Rows from block 4, named by matrix and row number. Rows with one number belong to one attention dimension. Each number is 500 + 40 x the weight over the matrix's rms, rounded and kept within 0 to 999. All counts start at 0. Numbers have three digits each.
# v: attention query, key and value (stacked) (model.mid.1.attn.qkv.weight, 576x192, the v third), inputs 0-191
# proj: attention output (model.mid.1.attn.proj.weight, 192x192, transposed), outputs 0-191
v.14:440469397494475540502475475454503457492515546537547462443454461609487496516489493510498502501457527481496465462499513517497559512502491549482499486464510476524494557442511466495571475524436503472450529507478497448460571490510533539497507617487526517470464530516476579540518499510459519534455439485549529531520483463464534457497520568483484449454524477502602500481513470543506554488488460474498458502469516556457487461512512496538420489532532511473530508495491486431496534479497525493526537493501422514488481552521522474460476478538520528465498510554479531534489489472559482518
proj.14:480558555556530435469537558495525493543507511474458490511510495408467495443487484461516504446469507485527539498505492523483495493504520464454513525540525519434510455544482530498430466472568437513551497534473554550497455496534471463555499460464461454524460504523506447510500490488519450506573493550513522453507493502481426468536525453528497526531457499542539519554443505439497466494464470559534510562516432421477477510492547516492526519495492557521504527476547532497467491481516516467536424520484524483481528433508488521513550530444469516543498470536430514507479497491457470549
v.15:463538455493472476574436454464423504529577497458519501625547514527435594499518502468487485502481519446600565602482497591491593482489544474499447620456565415503522382458491465547530492593559565506610531529477502464499478627511456514553531495508527520442459519521613535537477480478455517485489489521515519568537495576537484453520516543539393511459510516565446465473501540501576568525435517419503488535582487469551513474517477490479572512488537471532466484549526483430422502497558496446510565556518622486508535446467518509526473440454461470475507479458588487451492516454554444497
proj.15:526592521511439598441607467542556497474414476568467462440458462538503541511464547482429488410531440504423549338484506430462470526504520458481586454540511607478528513603502529557459478411526432584493552544475495538486525428558492507562473577524536449602515546488448509515524494455585537486462552469472476420513527434523542576501500527523491539488600462485517545502522472500403503498595380514504497476497492435489527483509607574501457517529416484528491527540391464568568473491482469563496453465489463454447466530488490477548545627631538431517456535505391495599547506557492559548
v.16:493491590514488547467494485498500557523459471485481507484526509445519496482529518453509481453492468529382429518502498541561479469485447488467537509498463536507489394508479522552423500512469529478484560507556489505506565468483437493549515370519505483484511471517470476512498510527515534505511506548473480515518522470482445524517482485485506540628517527490465487541407506474480467477501506504504505511466509508456526570479474522495496445519468485570469527537492474493486505474534498490429513476499470482542471517516498501527450543514522494524536511499493444529498542499492477510
proj.16:500528478471530439494492456479510436461514476504448534485481494559498505524482544562507599598528556499529558521421485476500538557495556525551501481503487468504528590502489464402561448486524497502522441540466494481475490526525563503506510596507521565523466511518506497517517511416544470491513497449501526505477487526556612477497510514531516473392520509525470475419582499544534502481507502452477515496547537548512477446529544455511540480502533480479541445492516458505526448532483461488558513536505492508452487486449632467465567441538428505475561529486539468460547473507477488485
v.17:460481414497468471503483462585500434514527540501563611494502570577503492485469449469406518501463599537590514507495503481477563491462534547435467558469523439510475403534495452523477518545502532503561539484515491500529405537497484482600511434521491509446384593493485499528512522460491536524483557498476488493494498495457453529541493587627458396533481499492531538537494517472474479460464512469502484525543530506489507528466435507477495461480541485444499499581522464519496455503547518470478521506453429458465503439509512532491492489476528555455524462482548517568504511473471411387
proj.17:572645624457532514405527497491491438491520459504467428440508448471549465465480496506508485447459431495456591495507527415503466451486457455551537495542519533408584525587472501573590481461561387551490505462390562463465598495582482479488506567527543508541583530494480529468571499505541464522501471509466443451481529498477538541485530444455422511456516428561459489501502467487549454520596477569520511540420472492513466539558616521546561477534505488532504505474548605519513513498493435461590452521541592437515473570549512428512514468557506486500521525536460499509549496521533513580
v.18:499455426517442508528480522480478431428550482527526518551456502500450562503521514479453521460476525522468479458500559459515555543466559492439493538451520593500482469506528497505585478470497515486468526529517511475460439512514531538478520424518500476425454532509423515509442496492483488486521444439504478498553499501476497496512509541541470411516469518516519506467501426523564521466500493514495481532585512521545487566480504446530449517554550515462490465549547506537422477490487511498547523484532453497486496444471494517513503445503504550483503495480494501469503530495523507446
proj.18:540530582553524517485565511528540499564424514511471482476582503465479445462495436478527480528529487506462520553495460459459492484500505528512556540538484516506518505556480467484471516519534457479543454515507488523512551519557471431539509576488468527568500515466583509487500470509487494558477510563497505503475507458491480504524525437452499506503505481484459507503488530485469447544544482530465453503445479477473509454545490534516514485488418468544486522439496494463498480466543456504467426492521506455474475508538489467442517534524534479492486475555494470533440465521499509498
v.19:520508488508461514492524527466496448444493428498490562551458478499519551480506489494476496446477536472496502494495580499485481523459560500432509499491506515492453407486498486501528496488484522492519490522546508512492378484484453487515518341543527456476448471518460506483487520473546499497535472488479471489486503499488515502526507528558505471561464537525459478484448478504511490489491589537495509509617526522584479601486476444493539551527529471470510492549526515538422463463485509515507481512464472491433527454496493513501535448514516513523508523435515463487524496530462484425
proj.19:516462520508484555474503536558475521524485498466501488463577527509515478508503465492504474520549471506454447543500493457499489450520479536599519535530473468543533548540504456486566524470496463512509475479462428496510627522548471487519510596462494570517549579455587501504497480526445508580488533504504476537475536487510509530464537440443492481486511477436445470478585545500519454529551448508444472511415545548500523460540487543561523438486420516567424485445524505466567468453564483493455497472545484492538454511560520447438461448469559451428493499556511450506435445481551521517
v.20:497527463506536403452446482569449478532515510472458522441528634496510543476490511473502487470524552541603547569480486479521486519506493503524462553537540360478497462552501511514480518507507488514555482522522489570546401528476452449545477476493449513535492522485498380497513485438504513523479611475548532538460464520524506512482488503565509521458464496501533550530542561457522454507498515439492493505617463450527511491491514486505547442463498472509557547515525444531533519584527488452453455481472484491444519428467493515456521484524503512492513481474499519547480537485437480423
proj.20:525521511446471594502457488499538550466593544541532513535449472450527475571502522502462489463475471558440531453548513442527488478569450464556509494405526524509528551491528484613574511534515456470461534469463446485478577517535503535475528576469489482416565498490487524477496522552480500502493439474456418447526494484448530473490494514467456505493488410489461500501451463516506562471558480568493520577402550499540503550490518506491505549490532475502455475491456659501477420463461561515559510502512484430494431612555496428502440427534554532517520559470495500518575526515554536500
v.21:549512506480479489522486476487412488492512468552495485497511599485541496468502530497498509501486574524551575476481497495482417514474546527515489493525501436505442458496492497489466523511535503519521513495520475530534365564499474479476509463527508524488510526495516493488545482486522491504525561501489515493465420527517524538513499519598525489467510501516506556477471493506475459496552532487496494481573496463480517529488471477458495448516497467471546522545524457503488499603518494496478482506464503498478495486490497528448503518495526527472498475441516504540481505492440528457
proj.21:497542529488523565417493493492516543522508488482457481507462526501589492465495499531514513480504470514464411489531508469509546491525484491526513486485484506555542529477510483495533498481456455544493508418486460485465612518497536563455531526455525505491550534486527443477502521490472504532460535509506459403524544474432503553485518535443466506492509486477443474525503545544480470519487527512501572484435537520524484519520497500536523545477538542494541556486506602505499491491476564452526505471476546530557472561505507420506488479482568491532483514509534493471511501499542515459
v.22:528460464493522494552553523563498465468457461502493523520486512490466449488516486530467491548499606497593553489481494471447461506532482465496482504498485543493476585522521477498516523460560506499514414525472494542503366523527507459515497546483486471562480545493496474520473488496516510489525548479483502503471538529524547492475482479562545496415496486521462539469579471533440519512528476476532492522552488525482478492485512486498494537503489522435497464503504530549490535488458503508496527495513555489439491457510515526505566490483495486435525495498518508518518493533467548463
proj.22:537499508442491548499464485484494535520489513499507480542549496492530464511522484501502478431468432536487464514546503474513505508498502523514507491498483529512477489415513452535468541530458497532491546385492516458484561459443480483462521447540533511486560456469497551466550536541473492479464498500493521488534524502492450554512500502403465462552516480509502438519478511471530501501454587494488483463399504467545536527506497533529481493534524501529492528513534486479484546529528502523446530522547502518566476560494438459469433532483546454520445530472498507483479515480536513472
v.23:418512503487458474485424435513514511547560599511536528483506563536455438497487485531503497497484459511432412468518446491546559472480489518557537499467471522511506478485490503519502482528471523494495621486504492491449645404499476523450510382556468514503456486504494462494496490415465468516452479464542479501493500471431425513467510544471456417582539531467577476525497489506522482490512461479488481502437494516430493540526506566547475497559497465512520486512504484547546435504520531506532515540462525491516508525490494476540451479528494519582478494529493483513517516468539501428
proj.23:539518503477520433500572558492484462446549513500519509519473449493538481494490511420502480549501599526562668581422567532485503470462539433418484559519559494509533475564447553545484494517588528460495444561513567483506410539551540458567513556516480501453533466474458550438480414522534513521503477520545495495458478508553536379545482445522567525439465471567478518581508481499492494508552484555547502601500460550488547501489518436476474535468505515491529507496525587457452554547470477453537441479518490493486526460550533524450549549529455564410536419519485478519515484507441486556
v.24:569483514484458494503464532619521492500465500487521599490556439427494509489467450534458502535504628539456498495498497515488544496537455500511491544475551692502494445533466489536492509536492505544469473489481509531515416442517484484582505472485507479507504552512443437507522488547520488505555527476471485405473510481480460468501507474610481545524483508463558524524492530531461484420443533520476475476547491525462475571477481522491477502517526476472448450542520535525422506474477531483450518462561527505487523501512487516500478537499537512534495447466455521517478557494497468536
proj.24:548477488471491484592543461490531430486483450572465427460515528516464465491472468516516528488494376525477537476471459412460401550342501541457522510555446479535453513503481469521498541573496524529528506478462546511478560467478489473436530462567550620493471465443534615488543497593505536436472443464532538571555472583502560496472507490426369422505482469557413425512585497499540541605487531477550511477434491466566551428523542530527582470517490372481514537461507515498507516483541430546569463559494514479522466519474548518448498520593517485404498520409490482441496482494500519514
v.25:521546497482556497481511476543492493552472501518441497457522468513514525484487522519509497538513452533594543518477441476479442501495484498510509448558493468477512580535487493463492525455521498471489478505508515509506533547511525447535480615490494518528511510469558463496480504540515487508481521500549537493461497506560520494505487463491498496402525478524453493552508540476498500500502526507492529498472468436528510417488532520495481502441459489472522502468498510533563467518504495476516467522525531497507474487519503522480497492499495483470510513497494545494480454483453519577
proj.25:501450489463494531513451514500464553444486475486548512497485523522493472524536481523509491492486508474503407468563541511564470482500436480511469459456502499485438489460526516515494504506471560544487514465508519482527469492471462569442486423499510454482521485546429450508506529503486521478500476467480485512514517540489473507501473544536483466542487517484556504436450454525480499498492539502499529461539513513509455586505450476452512523551535527470467498488491553498527523498490531532493582522466553572506487525481463521550427476500491501568493506458519537511541546522539501403
v.26:472546555463508496492451445506516539556499541477470515505536539489543525473507476482517517508512412540428448506511464529564497460461427527513503453513468437477478443489485494516469489561505507480514556500528465489530603506507433488506478427523458491480499464486516492501537470510485489531474530560536517494482494481484453547495515474463502495631520543490479525591434531460487482531515482495491497503424523442437495494489500548498475402463450504531520524504485474511553478524525532461442516506464522487529515519519493500485419565483485482541503526468494485511505508460477473555
proj.26:467523477426525492492519492480471498445521530485496511482435521542507513531495514542449533556492542476508517534417524517532523540493528478481474503463538497511534542532478541479534490452511534521495474524500546458495466534496528562513503531497570529489511489513457445486485498468522504488500487460487501511480488499527611445525496509533533505429526507527504510464540473572534519480500499452517549541551513547530486514503485448473514552501587534494497474503545537491509534517459499488572550514512524574510503508466547489530568479533423512472546498500488514494545528500481481466
v.27:475494543521486543475466501493496525451531493510492501551493493513481518488495534473476506449523439507393425482492533502544526516463523513469530493489493526501499415515508505508516477490438536479486554498495509470486592447495500537480525387519501483476525481503465514464510496525505511484511461505518492509527521502505464536529517491415506483577520501478538477488416512485526499481509491533481491496472522537550519561499510539514519522536526490556466481497499524490505473483508519516539509477533469466555486534493517456524485494527486531550502525523478434503519530475543501498
proj.27:510456477524506464491565516474508472572451467502474467494514486467509496524474492517549516618563584509503577546437485498479499489503510483522515505516508492516519540545488496438512472518507462458492422585547458514512455552530516477523488597511470538528436512484529515527465456470502496517483510521526513526476474455521550469487510490551552531428493512473477532484549501536460493512535482478466490509543495539433494449501504451493490474502432480470515496519482440494494472497513468500465490501500500510432491440497555512486541468503451494481556455498517466505460477560465482501
v.28:504495541483550541477514484493556516509509554469480533459497478523519496474472487505526493523493372433463421481523454530544519451519466501546512467496418477487507519520494481512499494476481490482465522495478522484492637467514556505544498545506497503542528483496573530482488482524482505538489444538494522496476537454536484494513485438387531491479540481500524496489473492485494481540490467507496510489406510504493491452503504535514499492464493499507484470445487515488532470483460466478526496493517489499552481534519502483489491536486461473497509506539499533510505479481517510506
proj.28:454476460457482459524486501500482525503484457488529500536491461525504476523500530483497509547474567493570541518457541540541484516494517480463479515494564538457462494474499531511508471501505515484510514551547512485485370491475508500527470457539470504496472465547426487527454482482515484434530489478485521504519492551511535441521512536600531500492476514506556531527470485497496526456473526505530522504615471508479498533473484448424487459503515515489480518528504460503531560510519522504457556504498560495486560455469488594529532464512404547531555469443515541487526577503471431551
v.29:519513475531484480502489487555562473509533485494537473472517512574480443511477477543529489503514498473590473481492421518486500478459470532519516451492545532526579648558506505483540482511494460491509459510478502496484612497512540494513515719429520515479514542522507534532486499544463472482481425525536490522523499535445521453468529456455473499396540477527504471571535557536515499490440384501466530473419503515549492456487463493562498513481457507494488543426429540406559461382479521501485513521515566487533461504547517452487511470480504495504484499581500492552495474506510527496
proj.29:486411488487554470536495568461418444512413559465514500470477482414446503489487599500468499434454518503498512466535567562512493483551489474426484470548457536448438401501532525500418498474531574530479496514542581512540367427498493481461497382594588488548430446546428525541541544495554491456528525516520570509431479515461388530535412519552574506543512570473600556400453456375481466492477559494524440451564411497442451549481577509491512524542540431471463443598520480627355552521483435496554453488470494488523575432482487555472401540527499485535465496436451506491498521521449468494
v.30:521554577473568450504471461532523553551503491461445463510548532469497487470487472529534485525509444533542518546482472493513446460490438494555491494580510456477513501520459545489477519509537496511560517477451491534527529510497464444490507475488455499570553499474545452512531480481511490500479547505540519527470475532573464492492498459470496549507486503503468501515487541460471462553504485448461507502501483456480515477506530546479517457459475508496524489480488494541539510509479476458452483506493564516525527473517483506500509559462486455500474498482529491473490477480457522491
proj.30:499498442451484535527483487495505548437533532527530508530450509533527505570521551524459488512495521530507494489484520535536483521494518477485476476441522502523509516447496506548510520507471537512451519479534498457515480502454535566496494486527547485440535468496448517481513502498484527481462488432493489512534518492529540494495480549512509505497525516517523491481529477541519546479491489480522515514502528550531507527460466457492459542509551509488520513535492520502517548511478545519525580512495495512504475534478494508517490504507487503494503515459507510496533540507514512495
v.31:460488444510412525498501508490431474473484471562529476514474491508519545518506525504447527446463563499444490486517520530519515543505529497461518482472560572534505491517531465485516493557436511496462492512525487481474500500499533534499522492479540466432480519509454519507463525495502524520507451508507472497535474479461532483507513532487460478518501504510539501547499473517555554450467467533516460507470518509489516514509478463517469524535536509527517535500459492452470500481517527491489528480532474496498467533478503492484483437562516545517526500507481468513476540510555476532
proj.31:523499516551544467486526516512536479538493486463453518460520519457482491465476482490519528500511487487490503501484484458472533503491499514515539525543475487488492508547524485464470472484552451497544478549474502552503512499538473453509526527476476493550445519510544452538487496470515471527533508544525506475474495479479482485528508470520482482498494491489499507476468508482478455534492500500492477495506467467480490462522559540513529506493459477486500448478521505521461436492511464483517437510481477486490502467512521482464511506510506491532504495507503492529489459489461503476
v.32:556430571505515429502492544536501455464417437546450549473527500492522532474479423418445498499537416601427531607533470495521578562428484508477536443405459662492414389566481439623539485445516464509463482493560526509553581523526534540480533480565498446614470525508438354542418511411534460571531517473363428515433468422411462450418504442467566480594433472502425521585501545508462461502490467501432459449476487523542432552435529510529525549557494518310551476473526470472494488539481515473460511336563580557505536430473539512485518496447543468518485495508524487544596503492446533484
proj.32:484522465540530572471521529454521555513497524379583487501456536470509533528491620633456556478488539442495495439517543591415466442457495494505422461534496520479497543504518442530431498489540470489509503494419525516446464448461498412453482394417510449450552500481571515498526536460488464469484420518575590488507522487536400581561552490620498548462462431507499463525564489493442534491501515458490482492511499496463534441464523504504544450488538506585434471610513580559477418519416444588527498701485521394520489525475469481550502527424514533453507515464468498556448463513567424547
v.33:497477473483476484626419524523438507545493486507452470500435559494545475480462509447556479472443496521507499461512460447507483539472464542515489440552575567518479479491530461506607549510406497499593532510528518482506605520534532537490486489596525540520457564487470498466516499591514479533514471554543506565530490466540501489494504509413493473535554547522544520538455484529538507483564428458473483523463513468501499489480465495495505449468506542618518590517439494460584525430514514470502537506495480476437512533462486526494434439516487505516475505516519506485510493468479503546
proj.33:457552504474395556459465563529459502497487491502556449539538450530483526487497537496492493473521475508483462489497492493476526445506539554553526584560487449448522536474516530415489461440454525524520524553469464486545431438515470469521479439391491490486511469498498504502508478456528526493545518471525482534491488566533491517445551461599481440491457543507458478532542499451499503508461461521481538502492489476538472483523512493461504503491492529544452498434585461560522485490546510489482412423495506533522438505480504528483572523558489525478504496479504509499511523488515475563
v.34:461486437475488471456495495472501484469517498489542518517452484546503518525543511513487506476540480488506435507501496578509506520474539523479480489505496485503509448516497543478482508560541513500537542485524487507484443474473440504450531428446511465505467494492445485484456495480429487501528498505433461569530487510428488487477505501566489488534487528475518497449538439469506527527458469492542459489496498504491485522513519476475502537524542541441560487504563508552455508529456530509546498481471463527463508496495491513494542553467487549508519490462519455481515503509480467518
proj.34:574493559519546524525506537471505520524498511499526489506510527478472531526501536479519479528513507434506530482504561474515467458426496594482467500466511505567489499476507460521480507536541522502503501520507469516439558502511530479484523522555449533504533503449516508458501481526499463478489501517546549469490505469507494488509469503442477446485503469511516514500458531476494538515529531539473495488448500570515516479530476523504513454456463428487447516502490461455513507480448502534458516594517528469534499505433471477462467466485529478480468486543514468490459453515475516475
v.35:525527530521486524493499476519546495523509511494527449514500496493501456527500520496528506480504533494476537486506478503435507471505540454505492527501467454486492541449487563485459457493459491470513488475537470544488433523499455456528509509505469511514497483501555508552492498421500486509489539495517519451508536519520476497524536496566462476511477492482497503450514540473521486524488524507514524528516493479491478472489470491494543472497482467530469533540460474516558477488514522491509473535479515501516509489492487499490513485524523481493525532526521499543501469566515508522
proj.35:494502481476522507543506452505462463447518507518444517511488494505496476442508475494490502509469481514492505494516527488515529530518476470464465465510506491510505469518464489517513516479486537542500502427492540459484537530492508519495522507530564525490470510511501538458496521533490502511486484474481480537474485493518508505472480510407515521501532507525480493496508485508509495475522503463535502484491516505517539532463498514532455517507535508492533494488516509477517531521513508470525508485510476551504536518496502501509504496520498492487488507501510504451495511454484512473
v.36:491535595492517475401488493482506469483499540483516547438546584435495475508479503536518494481547543541525532540519540494493535463495464434524459559472458485480482509606494470492489447507581438555442451534510505500488464536527478464504512448468444484600521470506547506552483512379512431515508543482457504411419482511453423486463502510524501418499449478508506519521503556494584534491427555512570460496566488455551501529437497541489638589528492469480464465512562531509421407474500523546524451506491582475531528466488523448512565459424536503598590502456470467536498513552493486436
proj.36:535468485547560498492527495461562523496560420519489518472450512481507560468493560467479526496504532448472567408476547505532543494399485520478492434437477583540475487504492457523563536530533585444525501489494558531483531564409520477458550508510532454466431578542488476475502534470437437506502493452484447483520527477504492538528488482496515562500580541557545499513418422519378548471590480378509535443522506484482486465466598486568528389434503516467539496592463556438534516565451414448549525574489473433518523510455469474495507423475528424533526510520494512483511457487448491461
v.37:538511483447446594410556485421583571480531509542575536557459460489510470545487511523490509499491442486591505437471459526487479437521574591356463525528449469476464630421484529424464479526500512469535542486509441489502558497483499479484507515368471556447533447489405578452465493522576487457504463491498521471496442530544519516524469555528463500466443520529528533407468463463472550498466632476479510522577496490510522454580548562485507373483500493485501486545501549643446534547391494492602481513510492470510439554526485501496600604546522544453530551508434545434491534582454545554
proj.37:529440583430580491566487488484449508542506561547443470482469507561582541482500512455521484480498532442484502466523464494614410581526524469501489499464517469521516481443503532522575453601438483598517455512530504521440507426517564561498525512544450524504516577505533450447472512506470491493463497509511544574519553473548524470547400519514450373532550508523461545493421545545564455535532539603519493522514489549509454535523470446455501532432518458432531555442535507289523422536457557514473499552528538600488462471461497480466416423474498508532448499583503510455537502512505510374
v.38:492525542508499444422529539472513477507517477472473523444546560471426482529508497525467486498542618415539466499497597540509532493553509407429484512452443504491446501542500509531515460453519488530427471489470520501441389533460467485538515431456507462560555473469505457463500509467453533447494604440410558465503468507571474503444514514550543466461431445546403517528535570537508581486476514430560465501487483462432473420565512440478533604526534488412517430562567524487502443596358517511560497537459573551544484459516479497485460501413506525557557448457544492509485524474476412529
proj.38:539521508535467553505478572463506532489504504534546464475461497511499583553500542501497479506538529511490515474511551493510494466507482561463497407395476557517419499592495447502486536523576514514430517481548523514507517576482495510429516552564485536504531508501470474501548491550487475517488432490458420444477431460473519510424462510400524558494503501498603495474476399531469595479483494492505511471494487516467420496408488501519515407456484413368521541525468547466499544485368497556495511508480458441531555509504469494553494490381540507541528521547504491476496468565518508446
v.39:535494570476480499545503512532511512490463517522459490490552496453486461493542466474534512462542514498439552509489489516497508502491510452463534501465485505469467504477501523532481481503460468453459500462538449516473480505515488497542488468520455471534540470490532500527478518458494498498548562470475509488554493476556476511515545491527495529527466525503449485483514534437519450514509517523500485543499511475488495438480465440455513473477454476507435494495476518457518478508464491514461496505526478469569525502477497535528440452509489485509536511529539459524502452533548497537
proj.39:487511445418498531525549447498494492473503538469488494510454500518489499467512498565482523521484480514499497521484505497498492510550505477482447473499513520507500515493487462511477520464492508529462529443499533418479522547472495530495517488505586523518487502497507502475521514518521522517451482486495527496492513477518515512512509503433524546479492484506467483492546472530525521471484496469515496487499501535538520525471485543516457532553553536499533493513519497537516552507467503459514549481528494535522530528504523494508521513479480471496503506473471516475509515475496500517
v.40:448445523496548476562516598530491495453522550561343536490535635461426457544472442440506521441484540492525463413496485503494579493434530570426497526529541721507396559508493492564627509550448512485620588479435550522428539533460550540309486435609502468563501472500404443429405501465500443409540432478492512506538414455581452452335500532407520446490436580556532493535492524496484641478518373402507452588475548532535452371467519458435560571578501550397578436530540576472492487492271490504571434487426562518548506487506523517470508410425489537446500494527517493487524494450440474655
proj.40:519568503459335545467467596588502490475489559399713433582466471523542840504464505595510516420516529494462535426492520508501471468585550561547414498413543598485514499506529558415549484523419484588476492526507546536462467496452504467469487471413454577545547507493513510473601490503469490408477467593539521548422479468585487569391502461550571398472460543525522557522458366544440559561499490568470492379520442557562366430407453537423547419440514435420469505588533434535541444535246498596454463568624480537585433485399470479525622521387489454453469518657398522491425517538475460581
v.41:542533535497482425426519440549463453502514488473491535484505591601537554476512543515500483475511433603602521555496530540494491505494484504497509529562451427478535424489517522538444504475565548517596520514564494441498500499446444520492511520404518494468557518486447462509486485521454514420531568497471473529471474532458490543479479532532520467507482484515478496539515543449527513499508476504568525486528465517519508499517526493482561498526512418475519438489530511469473530576533521513511490485499584518539479474514502503470536567537494545533481474497515457524514554460481471420
proj.41:574509487524555513519482505462532519527504510533488475501489447499491462533473517505536485551518555448549519449474517507513506444440523592515476467435516515534452506511505448494521508546407457456521532496478504539473497463517554496481499506601487537478459530470524568489525480554530445492438446458532484481524491492528453480597484511502474544491498465524556547473418520528503507487529518516444541478478488538531515515469470540491520467447488451501531514484450574479454484527519460500510493534429440405452531494494487515501482511485510518511520467531462489505455473560527519499
v.42:565518538531550477569436516587439486532405498539463510407544516519507568467475544465512509498463498490459523524476479425521546530484449461563537466468549558519494467566499512536506542463481481498428421479489529484501493507516557504482486493635489524487534492527533501547523522558534501581487464533574513451522510461548498516512539480442489544510563552529491504534484554502538480470544442550479522480450498506556487546456472514511485535485464453517493495441469501406477485495519459510440471475507534492525561474492525467514416487497518494516523485542506470544507471481537480449
proj.42:451470430494431491443517447494576504476547490448504504525481512475463504502502452553480543488497481527504480513482462515476522527518505452519498471569510510495510535527495488504497508445447484499483537500490490474567498505494473508504479464429546483528471472521467533534492491477481513464483497467485499482536487490497500524492569516547536532486443503458478503535568451524481497477498496441496524506541498493525510487519500542514518543593530559551505452554480531652510517522568462459553508468468495482472503489526528512548558547526470477479529494453459509542469533491531502566
v.43:513485618523519468556508524508493473539461483537480492517577567473469435473494477504468489494553457549440539516494506487517483488506387384540534510496554563486458545605478503518495507409549563514372469485528472449475579510466524512528514488513462498585605459523483438499494470527540509518484596444474497422477479505606510576489504515433546485515522470506462509612481589481516441466499489496547531500448501484470504501504526523552544536528492426474489468520495508499532539605520491570487443473538532513601506514462518449586522541499533511537461480537505489520491569503484531460
proj.43:457565418491425499405539501455544552465550500513546540435465505527546509583500474590515515506546609450527506460474450529508559485528488444515523452477487558494475526510525404568498531529445441496449550493493548500538479501485536476491459481541545422474540502507570522511559502466561525538437425496498483490548481452515455534534501472583471628476466521516533486540537471619486573471468397419480547473525506466448436487474503476532488506501519521520551517559453573466472471537457471476538573460475489435472499509558524483580440556472489511530542498466449513546546518540621499542
v.44:488464430536608462519508526615460497540457424519351581526535580433510425520518436501553513404537592591513465357511510435477513533461380480595496464655632760527414646636483537491566505372450529439389506482507445435442526505536575491496458570537504501678447497509427389459468525539490516522509479468495515526443514428571511512441483495457467474466497429541550509491538546525529562434563305493482454528457525429582506514430414492467484562518471563614498530518502527570583475494561562508490482511605489505522477532458506551682562354609516540492501508541464528550478535491445490611
proj.44:462655538482310522306484465625454533440487483446606500479529479471518633531494520427492521464452527367425542415545444593491523496648514464579546449495487647452556516492611435485536529473444442565599518490367528528541507507584409500471470524494481523488482529520530603493594504464580499497550519539453450458467459561504490565372556481471547564522469484557574538542593474471389420525542328416528557371533503419445346501465491493501453446555539655652514544512541527413644449490448473500522527458498533514465435490538463462526507445565489412512485485459418515530560486472514474725
v.45:478506489504490522493455540505378486475433521492463520452476542477497539472539541468469520490492423595462509481509475529544459590505493591450507449584600483495515434515490509481536506529458538471627497512533500477519473471420452512431532451485525498479471498509389502454464512508534514484514471550503491564514470481561521549499487485481511531566484542500611466495469497477530500501527432501481515502517516544567517520493498509478513461512496502612518499547537510512494527489513523470467463485517482489478504494513500560501537559547492496496477521501500478508497537445500522504
proj.45:491528509463509473488495507562553535525543497496556463549536448477484550516481435520523492502518512414537410510468526516496418469452553574563539515493535492495496481465502502501484482503416447462558571473433465539451516448519531495504497452510463560519519531481578490476512495503552481502543519471571575506498502496530516495516525510528402437482437496531430505497504477493481534503495474547492484498511453515547454461544523575497533506504451506492479480396501468515496484441532486537466541408503461484451487498433516500459509461552500527503480483477476509505514477556524508585
v.46:534519533510503525495560443538526502531483497496517488486505475543495508514490508538493503529497543523504521487489508452451502461494482487506517542464449477487517521509484532527429492497487496499459463496493501532489445484524479454531492495511491514488539453516546487526499521480540484484532520483526534477472486502520495498508518518547472518468471484470507513503563538469517457500502540506521520513569502510514504541528508545499533474481474440471468498494478508520520489525528511476472483503463546520530537507494494475499502491491516479519524506509519497538494467538497497462
proj.46:503466478469514477510483445484476498463517495479414518486481503508499463474517468503479507493472494529495527488522497494522498530513486439461485455511505515543497485516463498519545503520494512498541499452508531487474517526476497504488524503527549493498480486509472530476461514513450497496472477485482471479504486487519507492540492504449504542505501474516493500478477490530496478483546500475526520517507523516515520548490502489521489535526524524526496499513473552481499533524514479469544528518496509511496536505511517483521517532516494475489512503499496517488470514470499508471
v.47:507523481479468556537550523511505555536529441526539525553532449536494473465492445483436491506491408479478504503522436499571475486452459520473506499473423540514428467554473467523556490479507500499459578517529453477489621551476485504521526483495492485472467527502467426498448510468489513511487513396442488500456487503441471497509460533439511470523547498504472533554474466504459546491532525494567491573516513456459522597535528556563472541548477559452458543539498466536542500486515513492542556540498548454491492473447487500533486421457531517536482543465475450471471537548440532445
proj.47:488503566542542521441451521498416466444503484484495550418481570445597464519501514551489513458533543511494516494475598552472532472468526437515512545524516540521541509460550449496443508509540559514521460573469568512487469504567509477482497460423506453498542522486577457529543486457500526527520456549548538467504566565469494522549522491618531495429450506512498501477541486543528476510463524533474521509512454506481466464486558465513561446464557519523480484465574568432503453472421500440499440460609454518543442530591545466455507537515521513494527487517501500539554494508509483438
v.48:560502587527582428522503532682449492550397439537412651392544546452543407477511479514552488363530601656494455365510489414477543506425388573520555368614632662488441619624528547423456537401464370485552425500504491487445491495510543473489459495585507523623491461501500437438527506576511472462558408551566427402420510449555486565525496439467509553422536471456475491527469531547526421487480366586410545440519494397601516526497434454488474539443461501551501530408458528502501520478520487544441467460569434570493522558474510500617537364532495524456534500569429545549502480484475532522
proj.48:480558480408434491370396385536513552501596425416514467543499503555491624475498571423461532566446483399459489548546471622524438499672537417634491431507568680473482492508540463584584492494377488424575494490386454484521518463591481509442443555473476595470478471525495571503536494492481449605505505534461541508517369541547473518439549531521528560568503475482443503555611473454406394450615403345557547506570567498514374572468478521468389517602482653664488477625552532517591528572507439447488541472418628381493518481507493522503533435470489456467548490471535514568502523431585458748
v.49:490527492480470489490418490530440477503512480509515507501499507490500496488480478455497530440484319596454541526522408519546519557509438549498509498516492412483473448500465486472542506511477505475578513501621441477532590492516460518544490487442481492524451506528473517488468506519537489492519517546476461456480505489426446538508496537447491496606533518522520496494452500468548450488511522521474532516514491465515541549493521509541525484514482456540495546533506445496529534478556532516480517483526513458484496492458507526571516547496522520568448527498484439513494534509460519468
proj.49:497547494490575526536518479445504520489513511516503506486506489454542457472481503586506516524502531377528476504464599529482501443398588530566505546505531510503534486413546431548405481452427556517563514530443551492457508461555552486504510395482554499486495538500586456457575506479531487506504497444604560568569521525518471504580530466603445483444478500485432502499571531526519489501506492500492525501499471520540511488506562564482504440493525555566488508444526517479493468516571473453503455463525425527473492521497529515404472454535463470497509469465498519560531512509513473492